Weights of a small masked image model.
Model: encoder activation geglu, encoder layers 14, encoder width 384.
Rows from block 0 of the decoder of a small masked image model, named by matrix and row number. Rows with one number belong to one neuron. Each number is 128 + 32 x the weight over its row's rms, rounded and kept within 0 to 255. All counts start at 0.
After each neuron's rows are labels from the 100 images, of 14976, where the neuron reaches its largest size: "patch colour" is the nearest of a few named colours to the mean colour under the peak. Only what is clearly more common there than usual is listed. The data: pixel-art sprites of 400 made-up characters on tiled backdrops. In brackets: how many of the 100, against the usual share in percent.
# gate: MLP gate (decoder.0.mlp.gate.weight, 512x192), inputs 128-191
# fc1: MLP up (decoder.0.mlp.fc1.weight, 512x192), inputs 128-191
# fc2: MLP down (decoder.0.mlp.fc2.weight, 192x512, transposed), outputs 128-191

gate.111 [101  89 105  89 105  55 121 180 165 149 127 127 181 161  93  57 111 134 151  91 184 140 141 102 143 162 141  47 177 146 141 126 158 101 152 138  71 120  86 136 143 124  98 127 170 142 125 134 108 145 180 125 135 125 110  85 118 150 207  94 129 115 156  86]
fc1.111 [173 153 138 171  96 184 130 159 105 149 142 152 129 150 166 181  91 168 102 173 106 119 102 183 161 100  75 171  83  98 106  84  80 113  85 142 118 152  98 117 148 127  76 159  41 137 166 116 196  98 128 139 102  78 120 148 163  72 109 177 110 142  82 143]
fc2.111 [162  69 140 136 102 111 102 164 173 123 166  97 143 129  93 128 102 143 154 140  93 141  89  89 108 152 128 121 175 180 144 144 128 112 151 122 129  64  95 109 141 182 122 161  96  80 160 149 113 101 172 118 104 106 147 155 100 150 104 124 132 123 156 127]
patch colour: grey (80 vs 26.9)

gate.139 [143 137  97  67 116 150 117 107 147 158 117 134  75 143 130 184 170  84  89 124 205 173 120 189 172  78  71 167 127 114 107 120 164 161 149 160 162 133 100 158  54 102 184  92 151 148 147 112 165 147 131 146 156 143 101 153  73 131  79 136 135 133 115 142]
fc1.139 [ 78 107 146 132 102 134 108 101 200 133 131 115 137 128  89 104 137 182  79  98 114  75 101 149 119 125 163 176 131 124  83 123  92 194 138 119 125  69 144 131 118 111 145  93 118  98 112  95 178 143 186 123 126 151 133 100 144 135  89 115 153 126 143 145]
fc2.139 [131 109  71 164 157 109 147 122 113 108  89 161 113 106 153 122  67  71 128  89 149 177  95 101 156 164  98  87  99 150 173 141 167 110 205 106 162 148 151 162 162  67  98  86  62  79 129 168 165 107 173 140 105 131 104 179  70 126 105  92 121 113 135 142]
patch colour: pink (54 vs 16.7)

gate.40 [158 109 203 166 146  91  86 193 180  89  88 115 112 141 112 132 181 121 120 116 114 141 180  98 128 121 149 144 155 156 235 151  83  89 111 110 131 150  84 178 100  61 138 118 141 125 130 141 146 107 115 102 112 126 108 166 167 196  83 116  48  81 102 144]
fc1.40 [ 90 149  92 170  49  88 210 112  39  92 150 139 122  78 150  86  90  93 153 106 137 117  73 116  66 109  90 154 129 176  35 149 111 128 157  95  93 101 107 139 127 103 182 118 169 111 144 139 118  80 125 105 123  75 141 139 152  76 130 142 115 101 105 175]
fc2.40 [164 104 159 166  91 121 162 129 136  98 125 129 163 122 115  99 157 161 121 110 135 139 119  81 161 141 164  94 122 109 114 117 154 145 104 146  76  89 183 158 202 121 108 163 142 136 126  98 163 123 122 104 140 169 129  94 167 120 145 105 135  96 100 162]
patch colour: black (63 vs 19.2)

gate.0 [105  81  98 156 171 147 130 178 102 137 150 133 117 165  87 146 127 119 113 141 102 103 172 129  59 125 142 112 104 119 214 117  98  98 177 161 125  92 216 108 134 138 102 155 188 169 174  56 122 133 188 121  95 131 151 125  97 199 185 167  96 208  92 108]
fc1.0 [149 147 154 140 119 124 152 160 104  79 162 143 100 108 144 115 149 201 171 137 111 134 168 167  92 105  80 106 127  95 122 158 120 105 140 121 109 170 132  54 132 103 101 158 139 128 113  64  99  98 153 109 158 126 152  94 190 121 173 116  94 160 101 101]
fc2.0 [173 155  84 103 151 116 107 140 135 118 121 193 155 127 113  77 104 106 109 147 156 146 153 120  98 131 106 109 125 181 124  98 196 143 113 110 146 110  59 142 137 125 130 131 158 148  66 144 101 150  83 140 141 143 171 107 144 126 136 107 169  95 103 140]
patch colour: black (63 vs 19.2)

gate.351 [176 177 100 142  97 127  69  86 104 177 140 109 160 168 138 143 122 134  92  99 172 131 150  85  86  83 152 146 145 166  76 154 153  90  85  91 133 101 133 103  98 126  97  70 106 106  99 172  56 101 127 154 121  89 120  94 182 114 139  84 133  63  97 129]
fc1.351 [ 99 151 153 112 166 152 134  81 136 115 140 138 128 129 148  79 136 128 108 104 160 133 171 130  65 153 118 160 135  94  67 124 136 173 151  84 127  94 149 107 182 105 177 127 136 163 123 139 113  99 173 146 119  92 117 153 126 142 105  96 161 103  81 117]
fc2.351 [158 123 108 167 155 134 132 176  96 128 134 177 162 114  95 170 129 109 118 127 106 179 107 131 157  98 147  65 117 177 116 135 112 143 124 143 126 136 183  99 181 183 195 148 105  98 136 111 101 134 154 108 105 174 115 142  72 120 141 169  89  56 152 140]
patch colour: white (81 vs 4.2)

gate.475 [116 131 108 101  88 153 119 111 115 182 183 117 139 101 136 101  79 156 111 135 175  84 113 143 176 114 102 196 139 109 208 177 176  99  98 135  86 173 128  67 104 106  75 170 118 141  84 153 134 141 101  94 103 168 125  91 169 162  84  80  81 123 165 145]
fc1.475 [ 81 124  91 161 115 168 106 148 145 151 120 116 104 114 132  97 146  97 149  72 153  80  87 135  99 121 104 109 152 132  72 158 132 114  71 112  81 122 104 123 139 111 208 105  46 147  97 178 131 110 157 112 158 209 151 130  65 152 140 148 131 108 117 131]
fc2.475 [200  92 149 123 150 173 119 148 116  91 153 148 154  81 104 164 125 140  80 136 159 105 111 155 146 120 112  99 145  70 193 127 168 114 110 131 124 158 193 141 137  99 168 150 108 140 161 105 150  87 123 133 136 183 142 149 105 145  99  93 204 109 114 157]
patch colour: blue (31 vs 1.3)

gate.84 [159 174 108 158 141  95  87 132 114 167 161 164 102 178 150 133 150 177 137 176 122 161 130 214 170 133 116 106  51 104 173 129 159  80  86 137  86  83 103 121 144  84  82 146 131  90 117 157 182 136 126 157 170 111 130 124 166 142 124 134 101 123 133  96]
fc1.84 [ 63 114 103 142  75 147 134 109 153 164 137 105 151 100 165 157  76  60  90  90  91 151  95 115  88 203 178 142 158 156 149 139 145 107 130 185 108 116  79 147 171 101 150 143 170 183  91  97 176 160 156  72 178  98  95  92 109 127 124 156 113 149 134 124]
fc2.84 [ 96 157 148 107 117 166 179 149  95 136 127 153 100 143  85 123 142 145 197 136 102 192  99 124 179 127 156  89 137 145 114 129 169 122 167 174 135 144 138 133 157 140 121 134 131 122 108 129 156 179 112 140 146 146 166  93  91 155 178 141  63 107  78 107]
patch colour: yellow (44 vs 0.5); orange (26 vs 1)

gate.22 [ 59 140 141 162 182 131 123 147 147 114 145 129 148  88 156  63  40 121 113 110  68 169  81 129 110 156 170 132 155 129 163 162 114 110 107 142 196 168 150 147  75 131  67  63 103 110 108 125 144 109 135  88  86 102 125 176 146 119 145 231 115 148 131 157]
fc1.22 [106 175 117  85 159  90  83 143  99 151 150 168 140 111  97 102 112 108 125 164 152 139 155  92 158 166 143 142 163 171 105 118  87 166 156  92 157 115 188 122 199 115 125  83 129  84 152 103 102 140 110 151  96 127 135  83  90 141 161  48 137 126 179 144]
fc2.22 [ 92 123 126 163 142  81  92  78 155 134 111 193 169 125  46 111 142  95 150 137 127  77 136 145 155 141 150 170  69 171 120 182 119 133 127  93 119 137 131 113 116  99 115 136 128  48 173 149 114 112 158 133 111  97 125 100  62  55 104 146 128 152 112  84]
patch colour: white (65 vs 4.2)

gate.112 [ 49 148  99 130 187 197 128 115 141 161 131 154 207 131  86 107 163  83 137 143 126 155 170 126 133 138 156 139 123 205  92 120 114 112 130 159 139 127 151 179 158 133 100 101  98 174 103 148 135 105 136 183  98 130  91 135  89 121 143  92 123 136 114 103]
fc1.112 [136 198 150 175 130 100  89 108 113 127 136 120  97 165 129 151 132  98 140 132 147 175 120 130  93 112  73 110 176 137 174 152 142 129 163 178 152 121 144 113 112 145 172 194  90 131  86 128 127 160 143 123 141 115 138 180 131 107 128 181 133  97 152  96]
fc2.112 [107 137 117 150 128 107 112 157 124 105 126  97  86 132 112 115 151 146 163 142 145 122 119 161 107 109 162 134 142 108  89 193 123 164 115 154 187 131 144 137 109 139  98 128  77 136 130  93 111 129  97 155 140  96 110 180 143 129 110 127 131 119 149 131]
patch colour: blue (25 vs 1.3)

gate.60 [126 142  79 167  97 115  82 173 113  98  85 113 147 163 139 140 182 125  66 128 158  94 124 123 154 155  84 139 117 101 121 122  75 191 138 161 141 142 195 130  91 101 120 149 148 154 176 147 182 143 157  75 118 160 121 149 107 144 129 128 155 138 163 171]
fc1.60 [145 133 178 148 164  96 138 138 102 162 119  99 141 101 125 119 168  78 118  87 104 126  49 118 151 113 126 121  82 123 144  74 113 125 180 110  61 114 115 112 155 150 131 115 167  94 103 119 160 111 105 130  79 150  91 167 120 150 168 110 161 127 100 161]
fc2.60 [ 81 138 113  91 132  98 166 119 179 131  79  71  90  82  88 145 182  83 169 168 153 200 124 162 150 113 138 121 104 202 139 149  67 152 114 107  68 151  91 178  69 168  87 151 154 110  80 142 153 109 145 104 145 133 123 135 102  80 103 183 164  94 109  93]
patch colour: green (47 vs 3.8)

gate.488 [122 140  90 150 113  91 103 115 212 136 133 134 100  86 172 123 135 138 122 109 169 179 119 116 173 140 177 136 118 133 155  75 172 181 132 124  84 134 214 106 141 156 130 138 129 138 120 174 181 128  56 117 101 140 110 167 139 162 150 105 165 143 133 133]
fc1.488 [151  96 118 183 151 190  89 128 116 128 134 100 138  97 137 145 130  76 174 178 111  83 167 159 140  64 145 133 107 150 156  85  78 101 133 126  90  94 129  87 127  65  73 152 172 113 155  79 101 118 118 143 160 123  96 108 107  97  49 128  70 109 105 117]
fc2.488 [108 166  94  71 133 128 150 141 143 115 105 161  99 171 117 136 128 151  52 130 178 118 138 148 142 107 122 157 131 133 151 126  98 118 101 156 138  77 125 134  81 109 148 110 172 123  79 102  81 139 133 102  48 139 121 149 189 129 124 113 122 102  49 155]
patch colour: brown (45 vs 22.2)

gate.126 [153 139 124 149 108 118 114 117  96 111 157 122 148 110 113 159 158 112 158 120 156 178 223 181 142 133 162 117  97 159 108  92 113 133  43 146  68 125 169  82 190  96 157 120 133 158 163 161 145 125  83 200 125 104 157 135 125  78  72 111 122  91 192 111]
fc1.126 [ 97 160 142 144 148  92 115 132 111 154 134  98 144  69 189 131  89 119 105 120 115 131 117  70 122 183 116 144 168 149 116 183 153 141 207 134 162 120 125 186  98 158 122 164 110 147  98 144  93 125 139 102 143 124 130 117 174 152 148 126 134 129 145  94]
fc2.126 [133 162 130 195  83 144 124 116 109 115 191 128 145 195 181  68 174 108 108 132 114 103 140 139 150  84 150 175 136 105  90 158 196 121 152 121 119  80 184 115 131 130 136  88 149 159  91 147 114 131 154 111 147  75 168 145 127 164 129 163 120 119 159 148]
patch colour: red (25 vs 1.1)

gate.23 [131 141 125 164  76 183 166 123 182 150 101 113 132 173  77 103 131 125 109 169 105 136 103 110 130 110 164 129 151 109  78 155 115 139  99  81 153 103 122 136 229 126  93  76 163 143 134 121 174 134 101 145 114  72 137 103  80  97 135  79 149 118 147 130]
fc1.23 [158 129 172 133 100 156  85 137 168 135 127 136 139 156 101 148 167 129  99 104 104 157 130 124 142 161 149 175  89 127  93 203 190  62  85  81 133  94  87 133 141 173  97 126 182 148 140 143 164 105 100 176 113 104 101 176  64 100 118 120 162 141 125 130]
fc2.23 [123  93  73  76 103 119 112 105 154  88 120 177 163 184 129 143 121 100 153 115 107 126 152  95 175 153  67 121 121 142 140 157 117 147 167  78  94 119 127  88 133  97 150 125 130  72 135 173  85 142  86 119 136 142  81 114  89  83 147 147  91 101  84 151]
patch colour: white (61 vs 4.2)

gate.316 [ 83  73 123 105  90 124  96 167 138  92 177 148 127  59 183 140 145 180 107 140 176 145 133 134 137 148 178 122  96 190 166 112 125 106  97  72 153 112 140 185  86 155 175  55 190 110 132 156  97  91 151 179 129 103  89 153 145  83 175 127 123  95 102 134]
fc1.316 [105 141  76 141  97 138 130 133 113 156  87 180  99  84 216 105  85 169 118 129 141  95 166 141 145  89 159 136  67 167 190 130  69  92 124 130 160 122 174 109 172 143 102 139 125 153 120  98 107 118 167 131 172 153 144  63  84  76 155 148  90  85 104 181]
fc2.316 [124  84 172 123 145 135  95 160 105 132  54 159 180 156 167  59 154 109 157 134 140 203  86 133  79 150  99 108 147 129 175 145 150 119 152 100 135  98  90  79 178 107 121 111 134 147 168  44  66 148 160 103 141 104 152 118 143  86 147 124 144 104 173 133]
patch colour: green (35 vs 3.8)

gate.460 [ 76 116 102 146 109 129 137 135 144 101 178 120 127 102 121  89  71 104  84  36 122 119 104 193 166 153 120 126 130 114 161 106 152  98 119 100  98 128  48 174 142 126 180 124 165 136 140  83 170 104 145 138 133 110 155 144 120 141 107 137 120 141 173 107]
fc1.460 [144 125 142 115  96  96  74 140 133 169 124 175 154  74 147 134 203 157 195 163  66  70 147 128 113 134 118 147  46 105 161 111 143 128 120  91 155 114 128  70 160  82  71 130 157 122 134 108 185  99 157 108 137  73 128 177 182  85 196 183  82 122 142 144]
fc2.460 [ 75 127 120 180 132 130 130 104  56 130 102 155 171 110 163 135 101  63 146 179 121 176 169 166 173 123 143 111  64 123 111 156 155  77 148 123 119 150 158 141 121  95 121  96 111  78 121 148 172 143 129 145 122 131 101 168 159  92 144 158 137 154 172 156]
patch colour: pink (42 vs 16.7)

gate.474 [169  69 135  98 125 177 129 190 115 195 150 157 127  94  90 110 106 111 114 162 122 110 154 178  48 175 188 145 144 124 148 102 106 105 135 171  97 109 151 110 153  92 175 102 136 128 164 133 120 111  84 164 112 139 114 149 149 126 116 115 137 186 116 161]
fc1.474 [147 201 135 104 152  86 173 118 119 108 111 129 136 162 162 158  89  51 139 116 108  89 181  66 209  86 117 152  77 128  96 202 123 165 115 133 151 117 172 142 132 109 138 106 101  82  95 159 112 125 178 133 155 145 106 105 117  77  49  70 120  80 135 107]
fc2.474 [170 158 148 123 137 213 100 114  89 119 109  91 105 134 105 135  73 111 162 116 119 106 110 176 100 182 166 178 144 149 110  78 145 118 125 129 117 122 110 144 106 119 175  87 136 112  87 149 171 144 180 131 103 120 162 141 183 121  71 105 112 146 133 159]
patch colour: red (84 vs 1.1)

gate.270 [121  94 101 126 111 107  99 137 113 143 140  90 146 154 131 107 125 104 117  97 122  34 141 115 106  88 112 161 150 112 160 110  35 132  47 146 107 110 130  69 183 163 144  76 134 141 125 142 157 124 175 137 208 150  78 134 107  84  95 101 126 139 101 116]
fc1.270 [177 137 174 133 196 188 149 142 105  87 132 136 145 112 112 152 111  98  94 153 139 181 111 146  67 133  99 100 112 179 124 152 177 143 215 126 130 190 120 159  80  84 143 150 139  89  86 146 128 140 114 122  21 104 118 207 174 137 109 128 122 145 155 159]
fc2.270 [113 187 134  90 156 203 112 157 156 114 175 158 126 138 125 114  80 127 123 102 130 172 113  94  55 106 118 138 156 170 163 100 138 120 126  79 158 139 189 149 190 161 110  80 108 186 103 136 114 123 106 153 121 119  95 137 141 113 157 147 127 106 121  61]
patch colour: pink (41 vs 16.7)

gate.440 [111  52 141  90 122  94 120 114  75  89  93 139 152 105 115  89 118  98 129 142  84 106  73  74 139 142 155  92 170 126 198 101 111 144 141  84 139 163 162 113 119 152 111 206 139 131  79 119 166 139 132 134  92 160 146  58 155 132 112 147 158 171 136 141]
fc1.440 [187 107 157 164 124 164 145 167 151 178 100 107 125 170 119 117  82 142 114 155 154 132 154 154 108 120  86 135  96 181  93 153 120 127 143 149 124 136 162 136 115 133 150  51 123 128 123 147 139 130  64 164  52 145 140 183 177 125 125  99 131  96 127 159]
fc2.440 [155  80  71 153  99 159 117 127 116 112 132 109 165 125  67 130 145  79 105 149 140 144 116 165  78 178 113 135 127 150  82  85  88 166 139 112 166  63  67 116 137 195 126  71 145 144  97 157 153 170 133 148 107 136 136 103 174 127 124 184  59 129 158 126]
patch colour: brown (62 vs 22.2)

gate.205 [151  97 123 121  80  71 150 168 126 124 105 110 101 174 108 113 132 122 134  97 148 147 123 106 148 138 175 135  88 128 121  95  89  88 109 142 134 106 145 136 143 154  91 130 103 173 107 149 119 150 167 123 102 121 144 136  58 188 105  71 175 144 154  87]
fc1.205 [109 137  72  92 116  51 148 137  80  68 125 140  89 161  83  96 117 122 148 138 152 126 160 139 101 104 123 112 144 123 160  69 100  38 130 111 112 145 170 102 121 108 121 142 157 163 111 105 177 113 132 112 175 160 141 127  39 183 119 122  90 107 138 118]
fc2.205 [159  48 188 118 152 138 140 100 121  90 151 163 152 145 145  95 168 122 146 135 151 156  91 144 152 123 125  82 106  82  85 144  60 150 141  98 101 119 113 120 177  91 113 122 161  96 148 139 164  71 196 139  92 135 158 132 116 233 122 142 136 185 116 173]
patch colour: grey (55 vs 26.9)

gate.364 [188 159 121 124 136 166 120 156 145 102  92 124 127  70 134 134  78  88 100 108 144 162 144 100 142 120 120  97 204  89 146 105  89  82 185 116 100  64 158 153 164 129 140 125 143 138 109 112 111 159 140 128 104  95 106 137  90 139 162 177 125 147 129 104]
fc1.364 [179 111  70 165 139 122 166 163  76 125 114 139 159  94  85 122  99 111 157 131 163 119 203 130  89 102  99 154 188 115 148 179 122 161 175 130  72 125 112 141 113 116 103 167 124 146 111 128 119  94 153  95 175 121  95 156 114 136 136 158 134 110 117 159]
fc2.364 [104 127  95 135  65 129  64  58  92 120 104  52 172  91 174 107 129  62 159 129 123 126 147 121 121  95 109 163 152 148  73 194  92 165 116  82 138 182 136 118 132 118 178 142 117 165 140 138 121 147 150 105 149  92  93 171  93 128 148 109 124 115 135 131]
patch colour: brown (51 vs 22.2)

gate.462 [142  74 148 133 111  94 142 116  86  92  98 171 153 149 125 117 142 136 156 149  99  87 200 169 172  76 161  98 146  52  63 172  89 111 127 125 169 105  83 146 143 179  83 101 117 121 106 175 166 183  78 145 122 152 161  70  94 129 121  95 107 139 117 169]
fc1.462 [152  70 159 142 121 125 161 136 184 120 162 136  85 142  88  82 110 135 184 179 178 144 159 143 158 191 128 152 178 120  61 150 124 176  95 168 165 140  75  96 126 131 108 154 135 163 140 133 134 102 128 156 101 117 140 177 130 152 133  81 105 106 150 134]
fc2.462 [135 105 124 120 146 102 100  98  90 165  69 119 139 141 154  91 157 107  94 157 104 118  72 114 104  73  85 116 142  78 131 154 114 107  98 127 119 157 116 112 147 119  88 117 183 102 165 130  73 209 116 113 104  96 178  76  51 137 119 126 119 129  68 110]
patch colour: pink (48 vs 16.7)

gate.439 [126 111 135  84 129 118  77 148  85 167  94 142  95  72  63  63 157  89 169 152 110 143 126 106 148 117 135 145 126 117 121  92  95 109  71 102 123 101  79 107 174 109 128  84 118  84 154 164 161 122 125 166 115 131 173 134  71 131 135 126 148 154 115 139]
fc1.439 [160 152  63 176 135 146 153  68 164 125 113 177 164 143 107  97 123 135 216 115 136 112 145  73 157  88 148 149 131  81 123 114 111 104 155 108 102 111  87 135 147  88 115 177 141 119 135 119 147  76  81 103 148 155  96 131 166  97 141 110 111 140  87 161]
fc2.439 [216  55  82 125 140 117  83 161 103 138 134 164 106 170 161 129 138 131 156  95 141 168  81  52 131 101  79 107  86 160 157  76  38 133 102 170 198 135 158 195 148  82 169 169 108 111 112 123 121 150 146 160 100 107 180 132 101 103 130 126 166 125 109 124]
patch colour: red (34 vs 1.1)

gate.158 [140 104 205 116  98 131 199 139 163 114 113  76 134 118 190 132 139 136 124  99 123 139 138 117 161 141  94 133 112  90 201 111 142 134  86 142  95 123  84  67 109 127 169  82 125  98 167 156 126 144 109 120 156 153  99 127 105 136 109 159  84  89 137 161]
fc1.158 [126 149 166  75 144  67 129 193 129  77 181 172 116 115 135 114 133 127 111 126  59 104  41 122 159 173 111 109  90 150 126 105 122 147 150 170 131  96 142 151 124  88 120 136 167 107 180 159 135 143 105  88 150 126  61 134 178 169 176  72  87 112 124  94]
fc2.158 [128 117 116 140 111 148 197  81 117 147 105 127 135 188 170 151 130 115 112 117 124 164 120 154 105  81 187 183 101 169  47 158 141 141 145 131 154  87 166 117  73  86 110 109 138 172  94 146 111 104 159 124 194 162 116  94 152  96  98 188 163 147  83 123]
patch colour: pink (42 vs 16.7)

gate.423 [164 156  89 129 125 106 121 115  86 128 150 100 129 113 121 140 177 123  65  87 110  79 153  93  87  96 145 172 153 104 113 152  92 163 130 143 123 142 139 124 158 141 148 160 146 136 125 155 111 166 128 112 145 145  76 118 111 122 120 114  99 112 179  80]
fc1.423 [164 187  92  95  71 170 107 124 133 136 136 138 182  96 163 146 166 118 103 104 121 112 105  81 113  82 131 158 104 142 131 130 119 108 156 132 105 117 148 151 132 142 133 144 109 173 117  94 110 183  83 163 113  89 113 174 103 134 140 140 101 158 145  77]
fc2.423 [136 111 152  95 172 163 106 136  80 123 157 140  43 138 130 174 134 154  86  85 127 102 128 142 107  85 122 183 117 117 183  82 179 132  93 170 179 105 107 110  87 118 107 184 115 135 162 110 104 123 154 121  98 115 126  97  85  54 122 125 144 114 127  90]
patch colour: brown (63 vs 22.2)

gate.431 [125 153  82 156 130 176 169 162 109 179 179 112  78  68  68  72  90 132 183 124 147 157 146 129 110 174  89 203 121  92 161 171  79  85 172 167 185  83 125  98 174 108  88 162 122 131  82 121  80 137 119  90  85 150 100 116 117 159 142 167  96 138  83 130]
fc1.431 [120 139  80 115 178 129  73 125 127  88 178 144 148 152  95 178 132 190 155  74  94 159 157 133 125 142 133 115 111 121 163 161  95 125 146 135 135 153 180 142 154  98 127 197 113 154 123 102 133  94 139 188 139  80  69 116 173  91 110 117 158 138  98  98]
fc2.431 [134 161 104  87  93  89 133 118 136  97  97 112  99 121 138 186 126 145  71 111 109 106 157 101 162  74 123  91 115 172 122  83 104 215  97 175  80 113 132  95 174 115 171 134  72 100 133 165 104 137 125 165 107 141  78  72 126 130 149 158 154 177 119  87]
patch colour: white (45 vs 4.2)

gate.455 [167 136 167  96 181 166 154 121  93 125  94 129 153  83  59 113  50 113 175 175  77 131 161 113 146 131 138 105 163 115 180 124 117 148 135 128  88 122  48 121 110  92 124 182 118 135 126  96 154 128 166 154 142 186  88 127 143 190 110 153 114 108 166 172]
fc1.455 [110  93 140 144 112 176 137 115 143 117 162  93 125 164  99 154 101 224 140 130  88 158 151  98 101 131 189 104 159  84 158 148 132 148 174 140 141 177 164 166 142 108 156 133 171 134 133 100 108 163 139 175  81 160 182  93 140 117 189 107 147 174 109 102]
fc2.455 [163 124 124 145 127 130 137 115 145 141 169 137 175 158 197 140  57  68 156 155 131 104 186 167 119 112 153 100 138 124 153 127 104 176 127 114 103 117 129 138  85  92 100  96  76 108 131 158  65 150 144  89 102 168 122 198 111 104 148 150 116 161 131 115]
patch colour: brown (66 vs 22.2)

gate.387 [112 134 130 117 210  93 132 149 132 144 127 114 153  86 150  88  98 118 135 129 104  97 178 118  56 122 122 127  92 111 128 102 118 109  96 146 129 163  74 128 146 115 116 151 119 135  88 104  41 161 110 140 186 123 112  96  90 173 144 110 103 107 135 115]
fc1.387 [133  82 116 133  89 139 104 147  77  66 105 106  80 107 160 163 114 177 135 128  96 168 133 130 147 134 107 137 121 184 139 139 100 118 148 133 135 145 166 179 163 144 124 136 163 129 137 167 181 114 145 127  67 130 137 157 150 104 111 109 132 151 116 168]
fc2.387 [ 57 168 151 111 118  81 176 111 151 114 115 160 163 153 113 157 169 123  96 115 167 101 111 105 140  80 188 133 113 141  67 151 149 164 131 155 109 104  86 132  96 119 139 120 127 126 123 137 159 163 214 129 158 140 148 146 144 108 153 112  91 112 162  95]
patch colour: brown (59 vs 22.2)

gate.225 [134  97 165 128 185 138  87 118 146 138 112 133  78 220  92 116 130  86 119 174 139 165 140 133 102 133 132 137 126 156 107 186 106 140 117 119 119 111 163  70 142 106 121 165 178 108 133 169  73 105 123 110  76 183 136 120  48 122  16  70 105  94  92 151]
fc1.225 [131 182 138 112 155 140 135 122 162 126 166 144 165 110 138 144 129 168 194  80 136  92 136  68 186 170 152 161  87 166 123 104 203  96 118 141  73 147 102 148 112 121 146 138 100 172 150 127 113 147 127 169 175  67 102 117 152 141 178 161 115 157 138 148]
fc2.225 [200 170 103 149  97 106 130 149 156  90 135 108 134  71 103 179 153 144 127 104 135 157 117 126  81 117 101  69 117 141 126 100 140 181  83 143  96 142 149 147 160 139 183 182 145 133 128 121 145 142 141  74 137 173 109 107 127 129 155 104 104 132 135 118]
patch colour: black (100 vs 19.2)

gate.443 [ 85 163  86 156 119 174 105 142 107 122 187  83 168 147 135 140 127 106 130 103 126 135 162  81 132 124 129 134 140 130 103 118 117 164 191 152  44 155 175 181 108 170 143 161  87  99  98 106 135 177 103 194 133  63 171 172 120 112  83 172 207 115  94 118]
fc1.443 [172  99 129 176  91  91 164  94 117 108  82 119 104 134  38 178  85 159  93 152 105  81  91 133 118 127 137 141 116 135  93 136 123 142 138 166 145 130 103 146 134  94 114 130 173 178 163 122 129  94 126  79 136 153 104 137 183 128 125 111 151 120 152 147]
fc2.443 [119 137 147  71 142 161 131 171 100 103 163 148 169 146 158 125 121 143 135 138 121  68 179  84 105  83 113 131 115 152 132 124 118 138  81  95  92 110 134 131  96  94 131 108 130 108 164 138 189 176 106  72  85 102  83 152 143 163 103  97 146  92 145 154]
patch colour: brown (50 vs 22.2)

gate.16 [175 153 131 155 108 149 205 121 106 111 142 117 157 125 129  89 133  80 134  90  91 129 144 116 124 141 118 143 146 114 145 156 102  85  85 156 148 163  62 115 121 124 126 118 126 112 174 102 132 116 128 126 148 113  65 131 124 104 143 202 121 133 105 116]
fc1.16 [121 110  95  87 160 156 155 120 140 189 131 120 131 133  96 198  88 150 115 143 144  84 136 118 126  86 122 122 138 110  46  61  96 174 152 129  59 148 159 143 190 140 105 121 146 191  62 129 111 109  98 133 156  91 181 114 173 161 101 101  95  91  91 116]
fc2.16 [ 99  92 140 152 149 161 115  34 170  76 105 101 125 145  32 158  96 124  85 168 193 138  93 143 112 133 148 149 150 188 148 117 159 130 147 113 130 122 132 148 141 118 139 141 159  83 158  73 123 155 154 112 122 141 104 159 160  70 117 139 158  88 138 104]
patch colour: white (61 vs 4.2)

gate.436 [184 173 113 130 153 118 119 102 140 189 180 107 105  82 191 129 133 115 102 141 178 156  90 126 121 134  97  90 113  97 125 169 119  56 151 114 169 149 136 142 115 131 134 185 102 191 108 113  82 162  77 128  45 113 172  81 118 145 116 139 136 135  93 104]
fc1.436 [111  96 121 152 115 121 130 120 113 149  90 118 186 119  78 119 164 201 141  92  98 123 153 202 171 129 153 167 143 169  82  85 124 191 136 169  74 157 135 145 154  79 113 163 152 135 165 168 115 150 115 180 148 114 107 190 134 104 111 119  95 112 131  85]
fc2.436 [ 90 152 143 135  79 166 128  83 200 173 165 119  84 108 123  78  81  99 140  92 150 121 125  67 178 118 159 141 105 216  94 124 158 118  81 157 163 173  98  96  96  92 114 131 123  51 101 147 138 152  72  85  87 182 124  97 173 107  98 142 123 165 138 116]
patch colour: blue (72 vs 1.3)

gate.135 [158 161 147 149  99 157 160 140 195 163 118 164 101 186 144 162 124 150  88  69 131 149  89 137 106 101 168  98 103 106 236  98 102  94 130  93 122 155 146 125 208 139 121 192 126 174 101 120 170 121 122 142 139 127 141 230  92 137 117 186 177 143 146 123]
fc1.135 [114 135 147 137 186 113  94 120 182 129 166  92 103 119 159 167 129 150 126 156 156 168 132 120 154 119 126 136 125 110 150  97 130 131  44  99 153  68 111 129 161 121 156 134 109 126 176 145 170 126 136  98 165 140 131 173 109 136 193 149 125  75 108 172]
fc2.135 [ 96  62  89 155 122 135 102 146  70 116 187 133  65 122 146 208 150  72 151 122  75  87  82 107 119 123 145 175 101 153 163 133 152  55 135  97 101 168 135  72 151 128 165 128 183 159 131 161 119  91  75 131  72 163 114 129  84 129 150 123 124 162 136 166]
patch colour: yellow (29 vs 0.5)